Weights of a small masked spectrogram model: encoder layers 12, decoder layers 4.
Rows from block 3 of the encoder of a small masked spectrogram model, named by matrix and row number. Rows with one number within an expert belong to one neuron, the router's apart. Each number is 128 + 24 x the weight over its row's rms, rounded and kept within 0 to 255. All counts start at 0.
After each expert's rows are labels from the 100 clips, of 14976, where the router gives the expert most weight on average: "responds to" is what is common among them. Only what is clearly more common there than usual is listed. The data: strings of digits, spoken by a formant synthesiser in many voices. In brackets: how many of the 100, against the usual share in percent.
# router: router (encoder.blocks.3.mlp.router.weight, 8x160, trained with AdamW), inputs 80-159
# up: expert up (encoder.blocks.3.mlp.up, 8x80x160), inputs 80-159
# down: expert down (encoder.blocks.3.mlp.down, 8x160x80, transposed), outputs 80-159

# expert 2
router.2 [138 123 103 167 100 126 111 119 142 174 115 135 143 132 122 120  66 167 113 132 134 124 131 147 104 104 142 158 146 183 148 137  96 126  98 157  60 105  92 103 134 130 147 155 126 103 152 111 123 128 137 115 165 173 112 103 150  83 127 131 136 121 156 153 133 116 139 121 152  99  96 151 116 138 113 156 143 140 153 176]
up.0 [129 141 148 170 166 120 126 119 148 149 112 154 122 156  76 153 100 133  96 113  90  87  98 108 149 134 126 105 153 153  93  95 119 149 152 155  99  93 128 181 107 145  92 150 178 117 106 157 150 135 123 119 120 117 124 130  81 137  98 159 121 122 107 109 110 105 115 169  76 128 102  94 136 159 133 129 146 136 148 124]
down.0 [167 124 119  85 154 148 135 118 128 108 115 149  92 125 115 130 112 119 135 126 121 144 144  96 124 147 165 119 160 128 114 141  86 136 147  71 141 146 104 126 166  95 168 122 120 159  89 145 130 157 112 165 126 105 110 150 172  97 131 155 157 122 134  76 143 136 113 119 151 143 124 120  93 102 125 108 117 133 126 126]
responds to: "six" (78 vs 26); "eight" (65 vs 26.2); number of digits: 5 (62 vs 19.4); first digit: eight (30 vs 9.7)

# expert 4
router.4 [150  88 131 118 181 145 172 118 129 113 125 129 182 155 123  96 112 146 124 138 112 115 118  93 138 115 176 151 123  69 115 111 137 158 127 114 111 168 185 144  86 121 124 120  93  79 114 142 148 187 186 141 148  99 154 133 175 119 137 172 133 138 114 162 108 139 131 131 103 156  81 117 109 162 101 130 113 115 101 118]
up.0 [145 142 132 127 171 103 164 105 136 119 146 147 164 130 180 110 105 155 156 142 125 131  91  96 146 169 144 115 130  75 123 150 163 165 143 131 105 150 150 127 119 159 150 108 139 131 126 147 137 153 135 101 154 111 134 126 136 161 118 119 131 143 134  84 120 120 157 141  93 112  67 122 155 155 155 145 102 128  87 119]
down.0 [127 130 105 117  92 101  93 131 107 170 142 114 129 121 119 134 122 155 139 175 150 128 152 145 116 174 102 114 105 107 126 137 141 109 137 175 176 121 119 139 121 143 123 146 102 141 105 146 149 156 102 141 130 114 126 156 157 124 120 129 103  95 125 168  91 110 163 129 100  96 143 103 140 127  99 134 142  77 152 126]
responds to: clipping (67 vs 8.3); pink noise (55 vs 12.5)

# expert 3
router.3 [134 163 139 108  79 136 134 135 157 119 120  96 125  90 112 104 169 118 108 139 165 111 163  93 107 107 129 107  86 145 130 139 111 119 124 127 147 167 115 123 148 125 114 152 159 124 127 124 130 122  93 123  85 166 152 101 107 139  74  85 125 122 150 106 156 121  55 121  91 149 141 158 160 107 138 103 104 153 114 138]
up.0 [114 152  92  84  96 130 167 108  86 115 133 110 136 137 123 176 108 120 156  79  91 145  98 111  99 152 105 127 124 101 131 106 151 156 102 113 145 174 134 133 169 134 159 124 142 181 158 109 119 122 133 146 102  95 119 104 123 113 152 106 112 161 110 136 129 170 153  84 130 140  92 147 162 117 144  84 137  99  97 138]
down.0 [108 127 161  77 135 155 127 142 162 105 154 111 102 107 140 133 156 146 155 164 105  94 154 148 127 168 112 153 112 133 157 162 116 164 111 106 128 137 141 104 136 137 118 122 127 140 159 109 159 120 129 105 162  89 114 113 209 150  97 160 145 150 178 165 108 138 106 115  68 146 107 109 154 137 143 138 136 169  95 133]
responds to: number of digits: 1 (82 vs 20.4); thin (high-pass) (31 vs 12.1)

# expert 7
router.7 [ 92 136 127 117 143 171 120 147 126 143 114 148 111 145 125 141 154 180 154 172  77 136 136 106 166 125 124 117 121 114  89 125 136 185 128 121 129 126 128 120 146 113 135 111 101 123 113 117 162 137 149 129 136 134 137 104 165  99 128 116 137 142 120  99 157 152 131 129  78 157 138 121 161 116 169 106 125 128  99 161]
up.0 [158 129 140 130 110 151 155 154  92 143 155 121 129 191 146 141 107 138 133 164 139 127 170 113 166 128 100 110 140 137 128 132 114 110 130  78 133 130 130 140 133 118 148 182 141 141 148 137 141 161 148 138 121 117 117 142  85 139 111 153 118 116  77 123 130 179 100 128 125 155  90 112 126 154 131  99 114  69 135 105]
down.0 [155 140 199 154 125 163 124 149  94 121 167 114 131 103  97 165 137 115 134 114  84 120 153 106 108 151 105 111 121 114 161 140 130 175 152  93 141 139 153 111 128  91 100  91 151 138 115 101  80 142  94 123 148  95 132 154 120 100 151  99  80 106 101 139 128 127 123 110 120  96  61 131 139 150  87 122 118 113 121 125]
responds to: voice: child-like voice (97 vs 24.7); reverberation (86 vs 34.9); "nine" (58 vs 26.5); number of digits: 5 (58 vs 19.4)

# expert 1
router.1 [127 104 139  96 121  97 121 143 139 111 153 150  93 115 104  97 148  92 135  87 128 163 142 115  83 121  89  92  97 157 126  94 142 137 117 121 131 140  69  93 126 176 144  98 113 112 117 140 115  99  95 137  97 106 129 147 109 161 164 129 115  95 167  97 151 106 130 126 230  69 163 140 112 116 154  87 118 178 110 110]
up.0 [137 146 116 145 115 124 154 151 142 133 167 140 100 155 142 147 108 194 137 132  89 101 133 132 177 110 154 116 143 105  50 105 181 144 145 107 113  95  85 136 132 147  76  92 152  76 111 140 115 138 128 165 138 107 144 110 142 124 103 140 101 146 160 144 143 123 134 129 149 116 135 145 127 190 109 118 132 119 142  56]
down.0 [118  97 145  95 173 132 139 123 121 112 143 144 171 114 133 123 149  77 151 124 163 104 135  69 147 131 148 117 139 144 127 125 114  95 118 135 138 128  99  86 160 131 114 149 171 121 107 108 129 109 126 126 135 135 138 169 129 113 121 118 105 157 113 120 117 101 127 131 126 144  74 113 146 130 149 145  83 146 126 117]
responds to: number of digits: 1 (71 vs 20.4); white noise (65 vs 12.3); pink noise (35 vs 12.5)

# expert 6
router.6 [109 123 101 116 138 108 128 103 141 146 163 103 133  93  96 113 115 120 110 115  93 138 163 132 134 129 128 166 100 151  79  97 146 122 147 116 151 117 102 125  94 156 187 136 116 145 137 118 160 114 143 174 163 104 184 127 116 151 143 115 139 121 130 146 135  67 163 118 121 143 141 137 118  96 161 129  89 102  90 109]
up.0 [137 132 118 151 156 122 164 128 181 119 105 123 150 134 109 103  89 145 139 118 101 129 151 109 137 128 165 161  98 138 112 112 134 158 142 114 117 135 127 132  97 134 145 131 185  79 153 136 114 142 118 153 101  89 125 114  65 155 146 169 124 149 158 134 109  81 129 151 108 157  91 149  79 144 127 154 151 105 136 106]
down.0 [131 107 166  92 165 132 127 113 166 117 148 158 108 101 144 137  93 129 121 151  73 141 160 152 153 139 114 124 142 121 140 111  95 168 141 125 118 101 115 161 121 190 123 118 164 161 121 147 113 123 133 140 113 117 134 138 123 135 141 111 103 162 148 110 129 167 125 118 165 139 118 128 117 120 113  74 156 180 106  92]
responds to: reverberation (99 vs 34.9); voice: child-like voice (83 vs 24.7); "six" (71 vs 26); "zero" (58 vs 27)

# expert 0
router.0 [159 142 141 134 120 118 125 141 139 111 113 145 110 123 152 111 156 108 126 153 177 105 121 139 135 105 149  96 166 125 149 162  97 127 116  78 127 139 150 126 146 125 122 121 120 133 144 121  82 151 115 106 162 132 108 128  98 125 130 128 127 160 131 124 100 147 117  93 154 121 121 130 112 124  99 154 123  95 142 171]
up.0 [117 161  93 120 111  81 125 143 124 134 116 142 126 166 188 125 147 173 130 104 142 148 105 205 111 131  97 110 174 135 142 145 127 137 169  91 128 112 125 121 118 158 112 100 146 113 137 107 124 153 112  99 136 121  85 192 119 124 184 119 111 129 125 117 106 134 129 124 126 108 119 136 120 137 112 158 124 146 168 115]
down.0 [168 155 157 147 116 121 106 126  84 106 134  95 115 126  78 126 116  84 150 153 165 133 124 155  93 172 132 166 142 138 132 155 126 156 134 101 157  85 144 125 130 148 124 119 164 138 136 100 138  93 101 113  81 106 119 135 139 114 140 190 112 122 152 149 158 129 118 120 166 143 152 118 127  98 132 144 109 188 120 112]
responds to: muffled (low-pass) (75 vs 11.6); rumble (60 vs 12.3); number of digits: 1 (45 vs 20.4)

# expert 5
router.5 [128 156 130 112 154 134 150 104 108 131 134 120 150 114 140 163 124 112 141  99 110 113 107 158 155 138  97 132 160  54 200 127 139 119 151 145 138 125 147 142 147 160 110 190 131 156  94 171 134 117 112 118  98 108 123  91 115 166 140 116 119 114 120 170 130 152 134 155 126 157 137 100 140 119  99 158 139 143 141 114]
up.0 [139 165 135 100 136 146 105  96 100 170 135 119 125 126 159  85 155 127 165  89 162 102 126 108 147 155 117 150 127 112 165  92 123 144 139 100 147 166 154 133 124 115 160 143 135 107 139 135 137 158 116 119 132  64  97 131 127 154  94 124 116 122 129 158 103 152 126 109  87 159 109 117 126 152 142 116  65 110 142 148]
down.0 [107  83 152  88 129 129 138 126 162 127 138 133 140 107  67 132 100 134 174 112 114 138 148 129 116 166 137 122 132 124 108 138 136  87 115 118  99 123 159 126 129 112 128 124 142 104 152 133 101 130 128 115 183 149 123 136 209 106 106 147 139 120 150 163 100 130 109 121 129 139  93  93 154 142  98 104 117 104 138 126]
responds to: reverberation (98 vs 34.9); voice: deep voice (70 vs 25.4); number of digits: 5 (50 vs 19.4); first digit: zero (27 vs 10.1)